Weights of a small image classifier.
Model: 1.47M parameters, 24-pixel images, norm layernorm, activation squared_relu, patch size [4, 4], layers 8, width 128.
Training: 40000 steps, held-out accuracy 80%.
Data: 72500 training examples, 35.3 epochs.
Rows from block 4, named by matrix and row number. Rows with one number belong to one neuron. Each number is 128 + 24 x the weight over its row's rms, rounded and kept within 0 to 255. All counts start at 0.
# fc1: MLP up (model.blocks.4.mlp.fc1.weight, 512x128), inputs 0-127
# fc2: MLP down (model.blocks.4.mlp.fc2.weight, 128x512, transposed), outputs 0-127
fc1.229 [116 113 133 152 111 100 138 145 132 123 148 166 162 130  94  83 123 166 135 109 146 176 126 109 170 128 118 139  93 132  78 144 124 107 120 151 164 175 154 102 132 115 130  97 123 131 143 159  82 128 139 178 119  99 122 159 108  97 116 130 107 127 145 177 133  98 141  71 122 117  94 164 143  98 126 128 142 111 165 121 113  92 155 122 153 118 152 140 129 165 133 120 125 187 102 182 163 122 104 136 116 135  95 159  98 136 134 147 130 101 106 121 139 109 133  90 151 155 117 149 116 124 143 147 122 141 113 102]
fc1.230 [137 105 104 162 114 139  99 142 135 120 135 189 124  97 108 132 150 120 115 134 142 157 108 167 135  91 103 149  91 114 107 154 123 109 160  80 145 119 160 131 117 150 117 107 124 122 150 114 151  82  97 101 176 133 133 104 185 120  90 155 109 148  85 136 131 131 104 111 110 126 138 130  90 135 123 138 127 175 115 145 110  94 138 123 150 136 122 158 130 118  97 117 140 157 124 112 120  52 121 140 178 171 130 114  80 157 140 141 143 141 103  94  72 142 109 137 127 128 101 118 123 101 136 130 144 125 139 142]
fc1.231 [158 154 139 102 131 144 144 148 114  87 130 115 121 121 116 116 125 123 190 109  80 131 127 152 146 114 119 102 115 143 128 127 153 122 142 108 175 141 125 114 100 133 172 125 128 130 101 118 136 150 112 135 169 165 160 187 146 132 129  97  99 120  96 112 125 184  93 131 130 114  79 161 112 129 101  95 103 128 174 172 157  97 143 128 119  96 152 139 143 117 104 107 120 138 116 127 106  99 184  78 115 133 113 116 115  81 159 124 128 131 126 127 138 134 144 105 137 165 140 130 113 105  81 137 128 127 154 177]
fc1.232 [143 115 121 110  87 135 103 110 101 163 128 123 148  98 135 122  88 119 164 143 102 134 105 123 106  88 136 165 125 131 133 136 115 166 169  81 117 150 126 133 155 122 152 127 118  89 119 110 124 129 117 134 148 149 153 120 117 210 125 146 143 130 141 137 127 141 108 129 129 131 126 139 111 119 159 117 120 123 142 110 164 118 140 137 143 145  87  94 176  84 100 106 133 125 115 142 133 158 141 143 149 154 108 114 141 164 174 133 123 138 183  96 144 131 208 117  65 133 126 114 150 127 160 122 129 125  82 100]
fc1.234 [114 108 121 130 149 137 101 100 127 119 112 105 185 142 152 113  93 166 129 108 156 156 141 100 131 108  70 158 121 153 152 126 133 121 121 137 104 118 130 154 106  99 113  32 150 152 144 145 109 128 117 121 104 132 173 137 113  86  87  97 142  96 115 124 140 131 139 115 138 100 107 125 128 104 117 166 126 128 148 137 121 138  89 134 146 143 107 151 141 123 145 131 133 135 107 166 145 110 125 112 135 166 161  75 105  97 138 136 107 133 151 135 137 117 140  99 102 126 176 108 148 135 159 196 100 129 138 103]
fc1.235 [130 109 181 146 167 145 153 130 175 109  82 174 188 165 144 146 135 114  96 101  99 120 101 123 136 145 114 118 150  79  98 168  95  99 134  97 128 101 126 142 120 157  84 116 140 120 118 162 128  99  93 111  98 163 155 129 136 138 138 102 162 175 133 140 127 117 135 136 137 135 125 115 110 121 170 167 118 118 122 174 146 120 124 123 104 136 140 145 130 146  96 128 140  95 141 116 178  93 128  83 115 137 170 112 118 114 142 105 108  97 143 141 103  98 151 119 143 133 103 137 108 109 128 115 154 148 132 154]
fc1.236 [110 143 137 123 129 158 131 108 127 125 136  96 144 162 131  99 120 175 105  68 117 134 130 107 167 117  87 127 156 121 118  88 129 121 148 163 113 144 136 181 116 135 145  68  89 141 148 132 128 145  86 154 137 128 134 159 157  85 121 127 139 127 112  86 124 136 123 143 153 143 101 137 111 121 147 151 146 112 143 147 141  92  93 131 151 152 131 124 146 127 111 108 118 146  71 168 163 147 128 126 101 145 157 119 106 117 157 126 116  85 123 124 142  81 147  76 130 188 163 125 141 135 142 163 104 166 125 116]
fc1.237 [139 114 144 162 112 137 144 154 105  97 137 129 178 147 171  94  95 145  83 129 134 133 131 143 139 155 127  71 144  82 136 141  82 111 100 146 130 138 142 142  92 123 135 125 141 149 148 109 132 121 131 122 131 129 189 101 172 133 116 107 175 144 128 140 116  91 169 109 123 136  81 145  84 145 134 140 122 142 133 101 125 163 113 104  98 147 159 122 126 105 152  93 132 128  94 141 134 143 153 102 141  76  83 122 142  70 140 158 181 126 156 130 119 149 127 125 109 112 144 107 134 103 155 140 115 120 151 113]
fc1.238 [ 85 143 112 115 145 140 162 116 111 123 123 122 144 153 141 109 138 128 148 144 131 107 135 141 139  95 135 167 152 130 151 143  99 104 140 158 152 138  86 148 102 147 133 116 122 156 166 111  89 136 147 129 170  83 144 171 120 152 135 136  94 118 105 138 129  97 149 157 131 124  85 144  91 129 124 133 139 140 194 101 134 146 129 139 135 128 140 104 137 141 128 147 113  92  88 110 130 127  85  99  37 121 118 152 144  88 124  99  89 124 108 145 117 126 137 127  86 161 107 106 114 127  95 134 117 183  93 124]
fc1.239 [130 119 103 123 122 134 141 123 130 117 127 152 163 140 144 101 127 132 119 137 113 143 121 111 126 123  57 153 115 123 147 136 119 154 117 103 110 109 102 177 152 131 134  29 123 127 122 119 132 135 106 144 103  98 144 123 144  96 119 131 177 129 103 139 133 121 135 167 161 108 141 134 147 179  89 156 120  99 109 145 158 141  68 127 136 158 109  97 120 134 129  98 149 124 102 177 140 140 121 128 130 173 111 109 134 123 161 136  92 134 107 137 105  90 140 122  90 169 157  83 152 105 145 166 137 144 151 125]
fc1.240 [142 129  91 130 126 119 135 102 122  94 140 114 117 101 138 119 145 154 164 155 154 121 109 121  91  90  95 140 156 110 156 136 119 144 120 108 120  98 170 161 134 134 149 125 116 117 139 140 145 141 149 137 194 165 134 128 166 108  85 142 133 134 118 135 109  99 163 103 144 115 127 136 146 184 132 142  99 105 169 124 136 121 109 126 109 126 121 184 119 121 133  97 108 137 126 125 106  92  84 123 143 130 126  33 139 151  99 151 118 142 120  84 127 173  90 155 161 143 148 151 141 139 160 115 125 131 140 100]
fc1.241 [163 153 130 140 141 173 160 118 156  59 129 141  93 136 121 117 156 141 158 116 152 117 122 139  85  86 136  99 150 144 126 125 137 114 134 102 153 155  92 147 125 144 165 118 147 153 153 120 129 134  84 124  96 133 145 144 165 137 102 139  98 119 133 125 184 148 121 133 114 164 134 140 170 139 139 121 130 146 131 149 146 129 110 178 120 109 125 139 144 162 130  89 108 101 140 160 126 135 123 111 150 150 182  86 150 110 148 144  97 123 102 125 167 119 144  65 137 163 100 118 114  89  98 132  98 108 157 131]
fc1.242 [112 108 111 141  81 162 102 178 155 157 155 121 139 132 140 168 103 156 101 113 139 141 113 144 105 158 127 101 147 140 137 112  95 163 140 131 114 135 147 106 136 164 153 100  93 133 146 107 122 123 132 124 141 134 138 114  79  99 157 137 149 150  93 125 150 118 161 177 134  91 122 123 109 143 104  84 150 133 135 105  94 141  82 107 158 150 125 147  82  99 125 104 160 146  92 170  97 137 147 157 161  99 153 161 145 138 139 120  98  88 155 121 111  97 141 138  87 150  97 114  98 125 130 141 117 112  98 135]
fc1.243 [124  70 148 120 158 122 132 120  82 145 133 114 125 141 120  70 145 156  97  91 125 145 122  80 178 121  65 159  81 141 118 135 137 139 134 108 113 130 125 162 161 105 123  49 142 105 156 131 148 127 129 132 117 147  88 145 134 118 155 149 123 167 139 147 120 125 124 153 136 152 129 123 138 123 140 136 137 105  96 140 175 123  85 113 168 132  88 110 143 126 118 132 120 115 113 173 167 119 124 114 118 150 152 100  88 111 132 134 114 166  98 136 123 148 145  96 114 136 128 134 150 134 156 159 118 112 147  89]
fc1.244 [117 133 132 123 146 158 124 181 140 162 150  92 143 118 121 112 155 171 130 158  89 132 161 114 121 103 100 112 127 145 104 155 115 109 144 143 155 132 127 135 150  96 148 119 155 104  92 133 123 125 112 124 177  87 121 187 181 154 109  91 115 109  96 166 156 111 159 131 123 106 138 102 124 162 123 126 136 128 124 182 110 138 123 151 160  95 136 163 110 174 116 110  81 142 148 123 121 123 126 134 132 184 139  95  94 130 129 137 113 139 144 184 135 117 143 135 169 121 117 127 125 161 144 108 127 153 107 161]
fc1.245 [140 110 113  78 138 162 113  82 157 144 110 138 185 144 158 126 168 129  87 121 121 138 121 155 116 117 124 159 181 134 103  95 157 136 100  81 128 121 158 123 147 115 165 125 104 110 113 123 134 107 122 135 150 149 163 183 118 133 144 147 134 146 129 121 118 133 118 151 119 166 159 136 120 126 144 120 135 107 161 115 164 121 137 113 156 155  49 126 119 155  64 111  98 120 141 111 104 141 138 129 146 138 117 115 171  93 140 125 116 116 162  77 132 153 126 120 123 166 130 140 127 162 124 117 145 119  94 104]
fc1.246 [122 130 139 126 162 151 130 123 154 132 102 158 159 116 128 147 126 106 106 135 103 123 150 148 117  89 147 173 140 122 148 144 127 145 176 110 121 145 139 155 176  98 144  96  97 121 142 128 127 125 145 155 112  97 148 144 115 123 115 134  91 117 175 112 130 128 136  91 169 167 127 139 121 120  93 147 131  72 116 115 129 110  97 135 144 146 114  97 124 127 102 177 117 117 141 179 169 128 112 175 191 160 174  75 109 147 138 145  97 120 122 128 117 101 168 131 115 139 150 105 133 173 126 131 158  97 141 107]
fc1.247 [ 99 137 102 150 134  79 112 115 121 138 143 147 138 126 132 118 129 162 114  92 126 151 118 115 120 119  92 148 162 141 120 134 127 124 142 104 116 111 122 163 148  93 123  47 149 138 155 143 103 129  93 157 125 113 156 133 154  93 144 112 117  93 158 131 131 124 127 143 144 110 122 142  80 119  94 143 154  92 103 130 146 103  73 133 169 168 120 139 150 122  82 130 136 163  76 138 177 116  76 121 138 152 169 116  87 138 134 144 147 124 128 128  98 136 146 118  93 149 137 113 141 150 151 173 123 125 114  87]
fc1.248 [125 116 132 135 121 134 112 141 134 135 128 114 109 156 125 114 129 142 148  89 182 121 145  62 144  74 117 140 142 150 118 120 120 117  66 153 150 112 113 164 133 108 149  42 115 127 150 149 116 173  93 168 165 118 117 139 156 109  92 133 115 115 138 155 127 112 109 141 154 127 128 166 136 148 137 119 144  76 143 152 145 103 128 117 162 109 124 126  90 134 145 105 147 138  90 157 175 150 112 131 136 152 134 113 100  99 126 162 160 103 124 115 155 141  90 141 119 167 157 143 105 121 142 142 136 153 141 104]
fc1.249 [117 101 172 142 184 134 156  99 129  88 133 129 123 158 122 146 160 139 140 111  91 114  86 132 121 124 134 152 150 101 131 116 129 116  92 103 134  79 119 157 156 108  81 133 128 136 140 145 142 123 131 121  89 179 135  99 149 129 137 120 146 126 167 164 119 149 100 104 126 167 119 172 127 110 152 142 141 112 154 126 122 137 113 170  87 173 173 133 177 116 118 127 156  59 143 118 153 111 132 147 104  98 160 119 162 126 133 102 109 118 123 138 111 133 144 117 158 158 157  98 161 126  98 135 146 128 128  97]
fc1.251 [125 155 133 126 134 129 106  89 163 127 124  91 130 128 145  83 147 133 121 106 143 134 132 111 113  93 137 124 194 113 140 105 125 109 136 176 128  95 131 165 156  95 145 113 156 130 105 135 133 129  80 157 119 104 154 180 132 121 118 128 137 119 140 135  95 137 149 109 128 130 181 102 125 118 144 156 126 116 202 139 124 116 107 118 124 179 110 101 119 149 149 115 140 102  96 135 160 161 117 106 161 143 175 103 120 172 111 128 101 150 119  93 121 164 147 105 155 135 165 135 155 127 158 183 125 131 114 109]
fc1.252 [ 82 133 105 115 119 127 119 125 147 121 106 139 156 160 120 102  98 153  97 141 125 122 123  90 131  91 104 133 128 139 125 115 127 125 140 133 112 137 130 163 155  72 117   7 144 158 145 159 134 124 103 123 107 104 145 125 137 145 136 131 146 162 130 156 151 135 138 137  94 112 124 136 116 141 124 117 131 129 154 129 136 121  85 119 111 150 118 156 143 140  73 169 129 126 128 160 151 126 118 139 103 148 179 121 111 106 137 144 129 115 139 103 115 146 164 126  77 143 127 104 146 116 106 176  88 121  69 117]
fc1.253 [157 119 117 164 107 145 165 103 136  93 158 139 105 160  97 126 131 140 147  66 163 123 123 130  92 110 140 142 144 147 141 112 112 115  97  82  98 131 167 145 137 116 112 129 121 159 150 136 146  99 127 123  97  79 149 119 141 153 147 128 141 148 137 152 151 163 103  92 116  96 179 114 163 121 163 133 143 115 160 125 107 130 126 141  83 136 130 126 121 163 139  96  91 103 153 123 123 125 135 124 141 176 167 144 166 117 119  89  90 121 120  96 117 120 200  88 113 149 130 140 128 135  87 148 117 125 127 123]
fc1.254 [135 137  98 120 147 135  89 137 128 117 140  73 134 115 138 109 125 127 106 125 159 162 144 135 126  94  83  88 155 121 139 119 104 104 129 136 140  91 114 146 160 124 144 114 112 163 108 101  99 134 131 129 153 123 152 146 158 132  80 150 133 137 174 128 200  87 126 130 176 128 109 143 149 138 134 174 131  83 122 112 139 109 123 143 128 137 124 137 110  91 137 114 142 117  56 141 148 145 125 127 142 121 148 145 159  98 119 117 101 106  94  98 153 140 107 131  94 119 153 115 170 162 172 163 109 168 110 110]
fc1.258 [142  98 142 148 112 118 119 147 129 171 133 145 127 124 141 154 115 119 115  94  98 129  76 132 166 136 122 179 121 163 124 144 150 113 178 112 170 102 103 134 126 138 161 107 124 121 101 145 117 117 155 121 157 145 121 177 133 108 122 126 105 124 122 122 139 160 116 160 129 110 128 117 126 102 100  75 166 130 164 192 109 121 107 144 175 108 158 129 104 184  87 151 157 146 119 137 142 124 159 103  88 159 156 113  91 135 125 111  82 116 110 110 105 111 172 114 137 121 135 132 135 119 121 112 123 143 112 177]
fc1.259 [115 129 110 155 139 119 141 111 133 106 131 166 116 114 132 135 131 146 104  88 153 161  80 103 160 117  69 126 125 166 130 100 130 118 110 129 148 112 169 144 151 118 141  53 143 126 126 155 145 134  98 131 131 165 124 128 162 112 101 104 130 137 103 138 155 107 126 147 144  81  78 156 143 132 155  99 144 151 125 175 113 114  43 126 143 131 112 107 119 165 116 155 157 111 107 140 135 134 141 104 139 142 123  82  99 109 146 124 101  99 125 104 141 105 118 138  84 127 101 144 125 126 148 160 141 124 105  96]
fc1.260 [144  96 120 115 127 105 121 132 112 122  71 128 125 137 136 140 134 115 124 156 148  69 124  66 129 125 113 131 131 111 125 155 141 119 140 139 142 131 137 121 136 231 139 160 153 131 126 200  70 134 137  92 103 143 124 148 123 135 131 123 143 156 116 154 142 111 138 143 155 125 125 121 139 142 130 124 177  86 110 121 121 131 151 135 128 137 113 134 157 118 121 166 142 145 141 146 116 130 137 106 126 132 100 123 132 136 135 128 126  13 131 132 139 126 140 104 132 128 117 186 117 130 132 107 152 124 128 123]
fc2.229 [135 145 169 112 112 130  92 143 129 108 119 162 129 155 120 149 124 131  95 141 131 117 138 117  99 126  87 148 137 151 161 147 120 113 105 132 111  97 114 129 121 118  84 162 148 113 132 186 160 149 149 103  91 156 116 131 128 137 163 142 154 120 112 154 178 145 134 145 132 121 140  69 139 141 138  77  70  87 116 118 133 142  98 152 121 124  97 136  87 131 107 126 137 104 143 167 174 125 104  96 134 123 122  64  68 144 120 123 107 149 157 130 125 115 166 153 148 117 110 143 158 151 109 123 111 140 140  95]
fc2.230 [146 119 124 114 130 104 127 136 152 160 106 100 156 122 166 114 132 100 140  80 139 156  81 175  84 126 126 127 130 141 130 124 144  99  98 163 132 130 111 125  93 124 109 103 158 103 127 111 124  89 126 126 157 125 146 157 131  93 135 126 172 124 109 127 110 157 143 148 117 121 188 130 110 118 148 111 161 126 149 110 196 136 133 119 139 117 112 157 131  90 122  99 172 110 117  77  91 137 148 145 106 115 105 130 167 107 132 160 127 139 146 138 117 142 142  78 183 149  98 131 124  81 112 136 107 173 151 126]
fc2.231 [108 130  97 142 128 109 120 142 109 100 165 105 130 135 157 176 104 149  92 110 152 169 118 136 105 134  95 155 170 146 107 126 140 127 149 155 139  97  94 123 124 141 112 150 125 107 126 139 111 127 135 149  92 144  93 124 110 143 125 126 139 125 106 128 172 116 146 153 124 139 131 119 115 121 151 143 143 134 129 118  78 119  88 135 109  54 113  77 123 151 124 140 131  63 151 111 108 139 137 122 155  99 119 105 147  99 182 110 123 122 123 165  99 122 140 155 180  68 128 132 160 183 123 123 116 118 157 142]
fc2.232 [117 139 131 130 139 106 135 144  86 123 137 134 201 109 148 112 146 119 153 136 157 142 133 110 138 149  82 120 111 136 119 143 131 152 117 107 127 145 134 130 115 115 125 170 108 148 169 176 138 130 142 119 157 154 179 110 172 150 134 130 130  94 112 118 196 136 119 111 124 112 104 148 112 129 137 122 130 129  97 141  52 120 153 127 114 149 141  83 130 150 112 134 147 167 137  98 152 112 183 127 159 111  81 173  95 143 153 112  99 143 113 135 154 128 130 152 111 118 119 137 174  91 148 134 132 127 102  95]
fc2.234 [118 129 128 112 144 133 152 119 140 122 124 113 123 156 169 145 114  90 134 135 104 126 138  84  74 139 133 126 131 113 153 151  80 124 108 111 135 120 139 127 145 148 124 128 118 134 129 155  88 134 149 112 198  81 182 116 131 135  93 112 116  99 103 151 135 122 116 116 139 195 138  87 156 132 146 133 214 139 141 150 155 141 140 131 166 109 104 145 116 112  98 116 136 130 141 133 118 161 155 124 134 168 119 128 154 140  94 114 178 101  90 115 115 114 162  88 173 130 108 137 132 153 110 112 129 138 124 148]
fc2.235 [143 141 109  80 113 134 134 139 149 112 145 151 141 102 108  92 135 139 152 143  69 116 131 134 118 137 127  91 149 111 127 150 159 131 150 121  91  95 149 136  84  98 136 138 111 169 105 155  73 141 130  69 125 127 129 125  89 129 132 159  98 117  93 141 138 108 136 113 131 126 137 119 166 108 130 117 114 179 156 133 109 117 152 137 155 181 189  86 124 144 130 154 138 154 133 127 162 140 116 108 114 162  93 124 141 114  75 109 125 110 101 143 154 154 146 113 102 150 112 117 108 123  99 158 151 160 111  96]
fc2.236 [107 146  99 122 109 137 175 124  93 104 106 137 133 163 160 115 112 126 145 108 152 134 167 134 104 153 165 116  68 155 140 155 103 151 118  96 130 120 114 119  73 171 163 140  99 106 136 116 112 102 116 132 135 140 141 126  94 149 121 140 131 148 137  65  81 124 104 143 126 124 145 120 143 128  75  93 102 137 107 145 142 127 135 136 120 109 142 109 172 129  91 121 155 113 143 100 125  70  68 101 106 123 146 115 101 146 134 116 122 101  78 127  89 134 137 126 108 114 116 108 130 129 122 140  88 112  91 142]
fc2.237 [149 117 152 108 117 120 128 120 138 119 108 152 142 131 116 180 121 101 139 143 104 112 116 117 111 114 113 124 114 131 161 115 135 100  99  95 124 129 133 112 133 113  91 173 118 141  65  88 127 196 103 104 119 120  93 121 170 154 130 122 129 132 103 146 129 121 114 139 104 146 106 155 125 120 140 143 160 118  62 109 132 146 138 132 105 178 146  88 134 165 145 133 134  90 124 117 143 133 147 172 152 159 207 119 117 118 130  99  64 132 141  96  96 116 158 102 155 129 153 134  98 133 136 103 133 129 140 124]
fc2.238 [ 98 114  97 121 122 161 141 138 155 140 142 119 116 148 134 163 117 160 139 126 116 139 141 139 179 130 142 150 111 107  81  92 115 115 125 145 115 146 126 166  99 139 162 158  84 137 101 145 141 165 148 159 166 132 145 130 156 105 106 111 133 157 133 142 110 116  90 113 132 127 107 156 109 162 144 137 131 124 141 121 137 128 153 151 118 136 159 144 126  85 126 149 129 204 122 116  88 125 157 132 122 109 137 165  99 137 102 127 147 131 144 165 135 124 155  99 106 152 136 138  42 123 114  74 140  73 100 133]
fc2.239 [ 95 136 167 133 120 150 129 129 115 136 119 145 138 174 121 120 166 106  53 174 133 118  98 117 150 103 141  98 132 145 107  89  98 112  98 112 147 134 121 131 150 146 113 126 138 129 183 119 137 131 141 147  94 117 112 125 103  82 122 144 142 172 151 180 123 105 154 120 144 130 155 121  92 147 141  89 102 133 104 112 131 111 136  95 136 130 122 129 116 118 131 103 133 125 140  68 140 166 149 114 114  97 135  90 108 120  99 159 129 115 121 152 141 112 198 129 142 152  59 150 141 139 115 121 133  96 113 115]
fc2.240 [112  84 156 115 113 128 167 116 149 151  95 144 156 117 154 136 118 113 136  96  93 115 165 119  90 130 123 158 132 102 170 148 132 113 140 124 135  97 134 124 122 125 108 171 166 134 138 101 119  97 142 167 111 150  75 122 104 118 116 134 139 131 127 101  67 130 153 137 140 141 102  88 148 109 105 141 178 160 118 110 160 116 150  91 114 105 133 128 158 139 115 144 134 114 112 121 143 130 150  86 131 109 137 157  90 169 135 111 122  87 158 129  94 166 122 144  62 115 121 148 167  76 135 144 140 133 146 109]
fc2.241 [ 85  95 160 130 148 127 105  99 115 157 124 143 151 134 136 101 139  72 154 169 130 135 113 104  92 121 165 171 116 119 125 116 135 133 146 123 135 114 112 101  99 121 124 140 137 116 127  92 113 156 157 158 129 124 111 112  57 112  86 158 110 116 112 103 144 115 136 122 148 132 151 130 107 142 127 117 172 176 125 130 140 184 121 180 141 163 122  61 136 124 107 157 141 128 132  81 132 105 147 112 157 121 127 138 176 104  80 136 122  99  98 153 133 115 144 103 123 170 119 138 134 138 140 143 140 154 100 121]
fc2.242 [115 155 110 104 169 137 148 123 128 151 135 102 132 139 113 113 141 145  96 119  88 130 127 125 117  93 102 136 125 106 122 154 109 108 145 123 137 105 143 144 133 105 154 173 114 110 112 136 102 155 159  63 181 134 126 134 133 128 178 135 108 155 130 115 105 119  99 122  87 112 111 112 130 109 151 137 130 202 150 132 148  89 175 140  64 129 122 135 139 144 138 124 146 140  92 127 118  94 193 114 118 150 121 129 156 141 133 132 113 104 118 127 163 139  90 142 157 172 124  93 100  80 111 113 149  95 121 129]
fc2.243 [146  97 101 129 130 135 116 113  83 126 128 169 128 114  92 110 130 132 115 106 162 134 104 196 113 138 121 146 119 113 143 159 164 108 101 117 166 142  98  94  61 136 115 131 123 145 126 147 131 123  73 139 131 130 180  87 121 147 119 175 124 133 196 139 130 150 123 156  96 128 112 138 123 117 102 133 115 156 102 118 128 142 143  89 118 117 137 126 115 149 141 123 116 159 133 113 105 142 119  68 149 180 111 102 109 140 182 138 130 132 132 107 146 145 130 115 146  95 110 140 140 169 148 125 172 134 113 112]
fc2.244 [114 154  85 162 128 123 133 135 103 144 143 118 138 155 102 161 141  74  83 144 153 125 102 142 184 141 107 151 150 112 168 108 152 113  85 146 155 104 163 122 160 126 129 146 107 119 139 158 148 105 121 150 141 110 118 136 108 130 171 127 127 160 118 105 140 104 109 142 162 104  93 125 152 143 146 114 117 113 137  62 167  99 109 145 128 137 109 141 167 114 143 103 109 125 144 107 147 117 120 123 151  78 168 162 145 138 148 137 131 106 137 100 178 111 128 166 169 138 138 145 170 104 135 157 155 154 150 141]
fc2.245 [142 148 174 110 157 108 160 111 128 156 139 132 101 108 127 100 129 128 103 114  99 100 134 130 200 117  97 131 155  81 120 147 172 114 136  92 117 163 145 123 100 135 117 152 140  99 139 155 156 139 111 142 113 175 110 124 125 104 198 123 115 111 131 112 150 143 116 119 125 121 108 136 128  83 122 110 127 137 151  94  81  87 149 144 108 145 149  61 142 137 132 154 133 176 100 151 102 119 101 148 123 131 107 192 122 113 123 150 145 135 123 123 123 131 142  92 117 155 120 110 113 118 105 169 109 145 111 122]
fc2.246 [155 122 121 130 117 125 131 146 127 128 102  95 112 157 134 135 137  56  91 128 122 128 140 126 114 128 153 133 107 137 119 170 113 144  94 124 152 143 100  87 131 132 131 115 139 128 176 100 120 125 113 139 111 143  98 141 109 123  49 163 160 140 113 143 144 106 116 178 132 115 179 133 127 113 133  93 160 176 126 138 124 183  89 133 138 126 168  75 129  77 120  74 140 110 121  80 121 113 177 137 102 133 133 124 102 128 105 166 140 117 102 130 131 130 133 120 126 120 134 110 159 155 121 115 146 121  94 112]
fc2.247 [152 108 144 159  78 119 120 154 114 107 150  95 130 106 130 110 113 109 113 125 126 135 105 117 148 119 115 150  83 164 157 154 129 145  99 135 166 109  87 138 121  87 119 110  90 112 130 115 109  71 124 136 149 149 144 119 128 193  94 109 168 112 174 125 132 162 133 116 153 127 130  71 124  90 145 125 131 134 145 158 122 153 156 167 137 116 140  93 122 120  93  95  87 130 117  99 126  78 132  80 148 155 103 140 141 134 149  99 113 105 152 124  99  85 108 111 139 128 129 142 118 120  94 128 104 121 164 126]
fc2.248 [ 87 188 147  92 108  92 119  95 133 130 130 116 121 174 142 138 111 100 134 127  98 158 161 157 134 155 126  94 111 123 159 145 111 113 150 107 140 129 128 147 158 138 147 158 158 120 150 112 105  91 132 113 126 116 133 129 130  82 126 105 112 108 125 151 101 153 161 145 116  87 134 104 144 137 165 102 107 119  91 145 140  84 148  88 135 163 166 128 116 113 115 129  69 138 108 139  95 130 110 113  81 135 130  91 124  62 147 116 118 128 121  98 136 139 177 134 131 153 135 100 117 118 143 134 137 133 173  85]
fc2.249 [112 114 111 127 130 140 139 124 126 151 153 127 125 143 132  79 121  56 129 103  99 144 119 142 142  97 166 138 126 107 115 128 162 137  84 126 108 136 137 114 149 144 132 171 176 138 154 150 157  62 173 128 121 121 114 113  64 118 137 125 127  94 114 125 107 107 134 116 151 118 145 110 149 173 147 136 114 139 165 106 129 134  99 157 121 174 174 114 142 138 146 157 143 154 136 116 125 115 141 153 117 144 136 171 143 172 136 141 129 131  87 124 147 125 152 124  74 158 127 146  98  69 130 140 139 131 101  97]
fc2.251 [109 105 105 131 146  80 161 128 158  95 134 124 144 123 144 114 145 104 152 147 186 131 144 159 108 159  94 129 111 108 136 144  76  82 125 139 142 159 115  96 162 105 156 142 115 139 160 160 125 132 119  75 154  96 139 127 125 146 108 151 109 137  98 116 161 143 142 115 160 102 109 119  85 125 108 185 138 168 104 123 129 159 154 156 151 136 125  99 161 121 121 109 126 113 133 119 138 122 165 132 100 105  59 152 152 152 116 126 135  89 128 182 101 119 107 133 135 144 120 127 117 125  95 121 141 113 151 159]
fc2.252 [172 126 138 135 110 104 157 158 150 150 124 149 126  97 136 162 153 143 138 126 164 104 130  96 102 136 129 127 140 149 133 170 122 126 112 162 123 145 153 164 130 194 172 112 133 137 119 110 111  85 135  86 130 137  90 143 152 109 106 162 106 124 181 121  78 112 132 137 183 132 105 122 142 144 104 123 105 118 103 150 120 126 124 155 151 131 104 146 161  99 146 141 146 150 164  98 122 161 181 152 145 152 134 110 130 151 110 105 121 152 174 121 166 121 149 135  92  99  98 166 138 115 136 140  85 107 135 129]
fc2.253 [144 116 122 110 118 140  81 124 161 142  97 162 133  65 142 148  80 124 159 116 107 142 164 102 106 115 122  97 141 151 102 128 105 105 158 107 148 113 114  89  90 106 120 143 145 170 143 126 141  69 152 107 100 132  94 141  65 128 162 142 113 127 156 142 145 112 179 158 112 135  99 139 130 113 146 138 147 146 100 138 165 132 114 137 117 144 135 143 124 121 101 193 130 143 126 103 115 117 133 123 174 117  97 128 148 156 122 115  72 136 139 121 122 136 121 142 107  69 120 111 114 152 114 103 124 125 123 153]
fc2.254 [108 106 130 115 145 163 163  91 124 109 112 101 112 115 158 120  77 163 105 147  96 162 119  83 126 134 104 127 183 109 136 148 114 145 129 120 122  86 147 140 123  96 111 111 133 146  97 153  69 128 155  88 110 177 157 117 114 121 123 116 138 117 118 134 133  68 127 142 177 137 120 132 137 145 123  94 131 110 150 119 148 113 168 111 159 110 112 153 128 134 134 155 124 133 130 109 106 142  83 111 132 141 145 111 124 146 137 153 110  70 102 101 174 117 108 120  88 118 118 140 175 172 113 114 158 160 121 136]
fc2.258 [108 128 170  90 128 126 138 122 121 147 158 107 116 140 134 122 129 111 122  91  80 103 115 132  66 120 130 158 106 151 107 153  65 122 107 141 202 165 110 124 134 128 131 145  99 161 130 128  90 127  93 130 122 122 126 156 124 168 155 117 102 136 126 155 141 111 138  98 136 134 135 153 111 105 168 126 130 153 113  95 136 168 136 162  61 133 132 148 127 163 135 108 114 118 121 162 112 141 138 164 171 113 131 144 136 145 119 116 111  71 153 136 121 125 119 151 103 140 148 112 139 115 162  98 147 102 154  84]
fc2.259 [127 146 107 146 137 109  93 146 113 166 111 121 119 117 103 116 174 109 132 185 128 168 157 123 168 114 130 100 109  98 164 142 114 139  99 123 118 109 110 129 145 149 102 118 111 148 150 118 138 118 121 158 166 110  88 108 160 150 155 153 152 104 142 156 101 131 122  69 137 161  93 147 128  77 135 105 123 110 128 132 120  95 175  95 146  85 170 136 130 139 128 103 107 153 132 135 185 118 151 152  97 123 164 112 156 124 144 165 114 156 127  93 143 144 119 146 182 150 143 143 171 125 133 129 114 132 126 129]
fc2.260 [139 135 141 120 118 118 122 127 133 129 145 124 122 141 126 127 126 164 133 119 151 122 129 125 119 124 119 134 116 132 139 151 121 123 124 119 115 118 136 137 126  50 136 156 107 118 131 171  16 109 144  87 132 133 140 128 126 130 142 141 141 137 137 133 120 133 138 111 253 137 113 102 133 116 122 138 118 228 150 122 140 127 163 112 116 112 149 122 121 123 135 121 128 124 129 123 132 119 110 131 118 133 128  82 105 134 118 121 118  48 125 125 128 130 137 132 127 133 137 132 126 127 133 170 127 165 129 132]